config.toml
encoder_arch = "efficientnet"
rotation_deg = 10
cutout = 0.4
vocab_size = 54
encoder_channel_attention = "se"
encoder_depths = [3, 6, 6]
decoder_width = 128
decoder_layers = 6
decoder_head_dim = 64
one_sided = false
Rows from block 3 of the text decoder of a small image captioner, named by matrix and row number. Rows with one number belong to one neuron. Each number is 128 + 24 x the weight over its row's rms, rounded and kept within 0 to 255. All counts start at 0. Numbers have three digits each.
After each neuron's rows are labels from the 100 texts, of 14848, where the neuron reaches its highest value: "fires on" is the input token at the peak. Only what is clearly more common there than usual is listed. The data: small renderings of single solids in any pose. In brackets: how many of the 100, against the usual share in percent.
# fc1: MLP up (decoder.blocks.3.mlp.fc1.weight, 512x128), inputs 0-127
# fc2: MLP down (decoder.blocks.3.mlp.fc2.weight, 128x512, transposed), outputs 0-127

fc1.306:102091122166099103109076100143153119117095131179129121119122148132194138132134157148134120128147159134146146124133120078182157107090100172114158090137111137125143131152115119148141125159150133171158142102157086113091112132155131107119128157076115131167133151103105156150161116110115120122129129144111113113100101107133140089126165145136133146097134104125153089085090154129149113131122
fc2.306:129095122173105172096133100116118090136126162098115160118139133097124141129114128116096122092147123147099145133142135119113133101121090121171143147109103173141130161137169140108130149121143080100154132161122127121139131108148158132195159100138153135125117079157112157114117153134144125106180090166122136135132141115123149097104081132089142118170150158147110127103142111146153160168086
fires on: "orange" (11 vs 1.2); "blue" (8 vs 1.2); "grey" (8 vs 1.2); "black" (8 vs 1.2)

fc1.237:117156097109163097161145110140122138144112154115130146129143143112163161168097116115128190140143103136118119108146126125168141143137129136108118105118146107129148141119137074171157102134095074157166089133122139152166138128120166114121080105149129133157117124142072134154107109115134111121156135090153131112150111107077131163111100133140110113097156063154135094175117131139107149130144
fc2.237:125168128108139089116154123104149131099129133131131137072117136131159115113094143137121101135150145145147112132143141112126168119118117102112138157126132127132156108143073162133084143112153177133104154153148127119117147113132128145167161130104155140131153169155127134102102105101155180102138097091162100151124133154135119133146128106106125119114101163102127165081127152174146067199114
fires on: "plain" (70 vs 8.6); "striped" (12 vs 1.5); "blotchy" (7 vs 1.4)

fc1.266:148095081115128118108131138138158141176096108149135154101102130068153134141113115157111118169149134044121149137136137121164159148163109106133126126120110117117134140136116105148116114143148147103099101123155152115107103131134153096163110152092167109125125125106131127125135105119120129103134107152106131076111146154122090119093153171124150097122159179176144165090129114138150127137081
fc2.266:104145147129131134108107158101136137099162139138091107168110118115138104117159127124131136085082117157171145112118127152112137128083122104091166124102117129146086088119097160125120122131101094128160143202108121085123116132127128136111130108123091165132099103120169119150143144113097140162152149098147118128142164111113137118133127093126104091125133097132118123164119137143218090134128
fires on: "blue" (13 vs 1.2); "yellow" (12 vs 1.2); "purple" (10 vs 1.1); "grey" (10 vs 1.2)

fc1.18:098123089120132130137125124114096109125127136155131132169136135093129127166164120118151074133131148095194114138131149123165101117122128117133071139116092110121141104111102136093182132125124106162118135121076153131064120082156136120138153147159136144129103095150152142092130081163134141114141128157098121131133105118141089129117145146158129143129074108081101112105142126107119170114145
fc2.18:153139136119088144110142159130151184172129128141160161111116117136101096078105123119139144141109145134116141103121173136087155118101138168123146160142130128140151101136138103101131167142156139134160147168081112118143126115114126117115104095149093095127130085108154111127093159107111162121135091133114103098100140175126123139189096099138163088109155165121125175119149132145126121122100
fires on: "matte" (54 vs 4.7); "glossy" (29 vs 4.7)

fc1.361:141152128111129142155145122146129145170170124180160121125124108095157164151155102155137139145138142135119092130070137137162149101163118136116104137141108123151126133142100134118177137110130124118165131156157091099114170094107106116142127128126138113135121060150094118102147112091087152169144109134174123139107154111100115171138105105163126104083123142149101134101157132145106157094096
fc2.361:149071123063135122128117094122150122102130142145162077141158102124109125138150156189112127153141099117145149115161120103109074114093116115114111151168121159103105156128125121123151106100091149143135147102124104092141122108174149139143140158110151167139151123109140107147124127136146095108119133121124070109073098147113148115155147104153115102189148148147105113148138117131127121124145
fires on: "a" (80 vs 14.3)

fc1.299:121148161111136142093123150143108177138130161109150137141128138132165126171120109138143133156117140141151157155102135066123135101122104180157148097124129102122143171128100143156135123118114101149121145110128136134092110084125081158106161111150079134113153164158101106088162096136123135075124160135127113088137109188120119110160119098131125091142132098104107159127140167106152140138120
fc2.299:153138107111150186147168132142115107127134113146141152123120105137105095145131178144143128122093118100094097155138115109145132123115152125152153165150126100086096120162099126163151093150136163119094119142140102095169124142125132120094142076114101153152141170119120176110111103124106117133170120106107114094165119139134142158077100159123161134136126096109087160073137111134111134107122
fires on: "orange" (10 vs 1.2); "star" (9 vs 0.6); "blue" (8 vs 1.2); "purple" (8 vs 1.1)

fc1.225:127130148112130121127130066109128161166142123085152117149108151136126122159115095171141129146119132152119125145109172094129200109117168156106148107129112081163157126131140126107131123123151092091092115135183182127085090127134138159139147120124107100158143113124132099128118101163120158085128169166103114098099128124102112123106163161136134126146142135117093119146107119148140147121158
fc2.225:158162164094127084132078128116179112150145097124103147168126137130105156146142119087124104133143159126158097102099131121134092121119145128136127129162129125094152141105032098124131108107161135104130128140127155099112124124136122138127144138126147145107173131113088126151100099130115118161135098130124131202151119162137074125139138133114156081131155116143138177113119136136120120109150
fires on: "a" (38 vs 14.3); "blotchy" (12 vs 1.4); "striped" (10 vs 1.5); "checkered" (7 vs 1.4)

fc1.511:137130101123158143122132120171140142172169114116110148142144144154135132143141159116132148121114123156104116091161083113123147118083130141161163136115115085113120153129163119162145119114153115120130156100123160173094090118131139132173113108134117148156149130121141136142132086087131111125154115150124166161094108164126107111164096144133140100127132138173120111095118101113064140210125
fc2.511:121141133105109141127144096149108145066125145167133139101138093135138130087089123160130126115124135100152154115109079121152102111126157172115141163129106116090139080154119123155111096163156155128129110095116114099148131104108092141133139129113137123120138176116108149141111105097200119125141109128113111125129186141152114135110138067110134137146155136133122174106141177082099150141129
fires on: "metallic" (40 vs 4.8); "matte" (29 vs 4.7); "glossy" (21 vs 4.7)

fc1.433:164119125123132126143156109115112125105165168135076137108171143154100134120096084122129123095107144123173131155090140135180107169087101108167106132119164094123111096115127148091135149140105119085108127148146140080123106116112154104102120112172129115133139132124127133099139126120101090098156163126168182100120129167130130107131094140126156107152114117112080124095141125120158097141102
fc2.433:118138113104110136129105108106093117191070058114162178153118065144148118113127155116133100131132097147149111101164108108110125134161070163148128130106143140131128101137186131151124119152115114126127127112116131114104125112129111131121099152150104163134123101130136108155113101142107139082142106111119091077135180127125115141135107129136096115119093117138091119135128110148141137090171
fires on: "orange" (14 vs 1.2); "green" (12 vs 1.2); "white" (10 vs 1.2); "pink" (10 vs 1.2)

fc1.132:105105138126140114115130145121137132131122114169082134131148157137114086156113115136148135140161141133102133114156138138099150180110171107115167116127140112150115137115159125127142157153122085126157164148185140100135075111137098131080127143111145126143090128094143098114118119105074095134133103156134122142130174179153136117133145122160101109125129179104123091104138170102179162098112
fc2.132:128152102115169121164112136136103148125131140095133095064123104097140129141134114133094129134138171104160140117120111098115140162140089155124108086151143122152152062134143110086130123130151134114160174139098130133126095127122120125128152136116122095164172165141120128145109118129190156133093131134130099099142129134063160140157124130132142126147127130128143139123138070175091109082144
fires on: "blue" (18 vs 1.2); "white" (18 vs 1.2); "orange" (16 vs 1.2); "yellow" (11 vs 1.2)

fc1.218:107126120125114116121101153124135147157123140145157097093114140156189140153139084151110143121137112141171139104124127105105114178099089120105157144088133140107117126145135143140127136111140113105135154129094150131151132150157146105160106149097087153114122077160152105117129122131134156171110145093170136157123152136146117090146042098129143101105101141097144110099183145108123131128115
fc2.218:142154105068131079090120100126132081167151153146129156113145135102132128112147056107171117151135123137112093096124102142158124169155148122111078113137145109151159154126114121132147145142103136115110140108092089147103128138126134117123076135128158127141096099092132140090153119157141112101126143167136124110152124095097138140161124097152106153141130110116117168133063108148125131118110
fires on: "matte" (56 vs 4.7); "glossy" (33 vs 4.7)

fc1.41:140129117136124073127108131135116130159160106097102130125117113100113167116138132136165102163152179099125112116119145131141103148085109123088102116141128142087162156177135164144147119121114169118128127126131147115122193143157098138107107140119142106097149131148131125096176147138119119137175105094133134091111169131144150101122154147157103139169107117089133172068103132160117147127104
fc2.41:139108100169102129090103094133169164137094158136149106111117163152133101092087093145133127125123111161184137166117102115102127116123099101122101127118163138114107109127135123142153138152089128139133134147133113154103122151099145091129149126128089137130134134101151109112104127141152149113186124103160119150146089166143125133166133074108136107172143160158127117128170133124074131175099
fires on: "blue" (18 vs 1.2); "green" (11 vs 1.2); "yellow" (10 vs 1.2); "teal" (10 vs 1.2)

fc1.291:170130138111138104121091128103119111129080140143138150125118148169108151115125136144119124181120112113075146127108131180111143133158158175139116110130160141096147136157136128110148107160149122147163086117136123132161185108146125127104137090104134096125107121126114106089100157165137150129129114106109150111142132106061104094173133166129118164143081122069114131103145145139109132114112
fc2.291:114159140123120161088103142132089125110114131121129196131087080144162096121147099105153151084122107158120115104165124125108115119105117142155177136153129129140119116155167142111144136118126098089142119120145109120142097090162112143149165158138141133119143142165106130181138120158102129134124133114133139102130159106071162165110135116116107114116134154154096114162131179172164147138097
fires on: "plain" (29 vs 8.6); "striped" (16 vs 1.5); "dotted" (10 vs 1.4); "blotchy" (8 vs 1.4)

fc1.67:094139116125122117124164143126103148138094150131128126094112145120097132150107120143097121150165144126093129124101165142180130116137132148118148143098148148116143070179165106135102110124096095112113119156163136107154116120142129180086171113095143126149139110108132101145197115126144130105117135149139072122135111085149076107102125114159129137122114155160133152172116076137139115153121
fc2.67:109102116132116170126161130164094126127092154148144152148114111118141160143126148107153097127145136154140123145107139099115145173117130128151162134137108124085109126157134127115178131176146132150139171131140134130150123141128119145184129100120131070117133162116109143105117144122145139112142137141098195123119171121145119128099193147153107105172119101103137091091173152130116144124189
fires on: "a" (99 vs 14.3)

fc1.383:072162151123114115159096132167124088130117104154093129160113126081126096148119134135141163162124143120134117155141137133091093129144164138141160117132087097132125126114073131140094111116112152135163105092135126143151100138120126116125103119123110104153165115100134137072151125185114134129141130145090104130131086091109157140096143097115092167110109079150147127104134163122099163099121
fc2.383:125137130141140146123090168142149135133147153121145119108114069165088091138112134140105106135115133171128111106154128141130114133108121097176156166116128125104118142115109158125103169104132130126093106152109140067124130135085211108106091110126157146131098148154125149148145127118150155144086078122118152106101128157107126159108110125095147130156149152142148154071144121114133144098147
fires on: "metallic" (27 vs 4.8); "matte" (26 vs 4.7); "hexagonal" (19 vs 0.6); "glossy" (16 vs 4.7)

fc1.200:124196148100145106115164147137131158141173149094116130129168127116139103157130099089114093169147118125101117135096111121144159144127069111140143124125141114140121111120139122128129154171089136079111140174111142085119146112133088126129105123120127114118145126117095125148125107115126086109115083108158113155100145189119094127096093158131156095155162117153106160144120147143092154117128
fc2.200:117126116180121117144157110135148065143114145124160153106076110118195122121111150128131103150150127138180165131179129121123107098134152168124146131083104134139150150154174136109091127097114129117182096092128123090131135127123135113114091146175142157110152113123133133122126156162146112106158109097148115130140107128123132119126093144141107188090114119114117116135162114130165150125146
fires on: "orange" (13 vs 1.2); "black" (12 vs 1.2); "red" (11 vs 1.3); "green" (9 vs 1.2)

fc1.46:125128137136117119193091054133135132141132126169098088141150095163123089120147129141088134166143120129119139083172189131185117134142126095106106169133103104134108162111106124145136148144106118153122150130126094112105143127103124125149108094135187179134154146126130103097128139095105146109129106131109146161130124115139139120149133096141149138148137105119096128126150077091139117116128
fc2.46:088119131124119148147123151121126140127117126170125120137116126151142133172188132147125149132113171153127120122131145109117135164122138170130161123118135131164071127111134128074155149118150106084122145105125114118191142154106142103158128132132120150103109090137156111111140089153094109158154140080146092092109136079115133127164135165155120161133149181156139141182111097149164132132131
fires on: "a" (100 vs 14.3)

fc1.347:111116118138186120160115159097119120126146111120128170129186132108169121128144122170127171088136128107131096119164111099127140149109134151128135149160102150096144155115151101176136141125115175118131117112081144088149134132096111170121155135158159130163141116124138099126115093160164136113127143105119122114141071140109128135078089120119142102142093146088154175117120127144100156141142
fc2.347:121160137113126082104103119161112111121120151116131114091135195136130189103143107143143156121105155112147142177076129106154133132088100146139100137140105104139132139126160161106104143147142109108123139149132105128167148074097157163126123127115104121099134135136132172143107161104142162190126116166108141134101199122139111133155117122109104164112115139127137136168104117111131147124114
fires on: "metallic" (58 vs 4.8); "matte" (34 vs 4.7)

fc1.180:129175108128157114114149156131099115109107111115098128084187126143112131155116179146155164145111169143138132123127173099112144147128147123097119141114134124145081086074143082113104084141145167108144105111095127141108141144150138139123163118115101127141120139134140100087130147139115059119153098108104123145132129153151159104156139110157149153110125106092134164133093135109088105141113
fc2.180:120093151098071143143109109144121159072091127107153158135109100142130111121124080133117131120143077088150120114077097155094130110113097101139124126138131135171151146109140164145143087130134127161103146133132156126163112116121147117124112159105106137136129098132159133132089129110105159137091119142112123126113104124156117110110118178178113091108092138137160129111104166135182149151170
fires on: "blue" (12 vs 1.2); "purple" (11 vs 1.1); "orange" (11 vs 1.2); "yellow" (10 vs 1.2)

fc1.122:090118112089127165130111124151138147083134135103120157119131165099126133163124149123154134146124099125114054093157129119176130158120095141168115117132120122134135093149147102147102093101150124153128150164153150137103170158131114109129166135123126069143120117097139140175110158152134121075141139130153118153128125135160111122121150139145105127134081142117138120143127136115083132164203
fc2.122:165104154107124103143093087126100160138154128160120132093122164133103124101138081127124109116154131190126166148094137155126107111149140140092126161175145134083130144075115106115127145069134177130131108114109107112113114118128128138144131162087121148144149115134139128114090116116161103146114127160159115131136111094142122132156168113156153126148138169128107148111171111138180149088110
fires on: "matte" (39 vs 4.7); "metallic" (14 vs 4.8); "glossy" (13 vs 4.7)

fc1.264:147112116122151141151139154142108126118137164143133153106153157121148109099153109142118152151130100149093125136150104147125185120148128118101125131125127160127090097168123116175123129126085118135108094128090117160096113122112140127136125143117151145120129118119112140126165063127115140167190133108115140141154085107136153113118122083129148171110090093088177083115134171160144182139107
fc2.264:149082157134091156117090111133139124091150071113087091114106122108141173137079103090130078135119160130077089128142106108104099122127141128117114107136125121116112109097101113130153103142143127117147110096112117147126121120138117118113187119134145136126111069087121084132077131141112129119149137121085119136104128112141129139102130127170130132169130190127103141106147082125127141139158
fires on: "metallic" (54 vs 4.8); "matte" (34 vs 4.7)

fc1.199:161103096161123153149142141137154118144153187104129157082094147124136099117135143141114135154132134123122138104127086130135158145091128097159176143096105120133099144104094123150138126137097117110110113174125063101117120165150097179129104111105132112117120123125109210137138147140124152132142174133149129127111088147123124127089158127139159115153146101100109156108142120171133154129145
fc2.199:090102136128092098097119110109124102094132097093147074186153093109116183126143095118153140157133113103124146123164104135114186132138108125105115157146132146109108134122156139112177176150100145162164130132166133119108145092137130113125114130145121096152159132147128101158151143097093142143140111109064129160126092110132118099109135093128101123129127104137122101143161131115151099098137
fires on: "metallic" (44 vs 4.8); "matte" (21 vs 4.7); "glossy" (16 vs 4.7); "chain" (7 vs 0.6)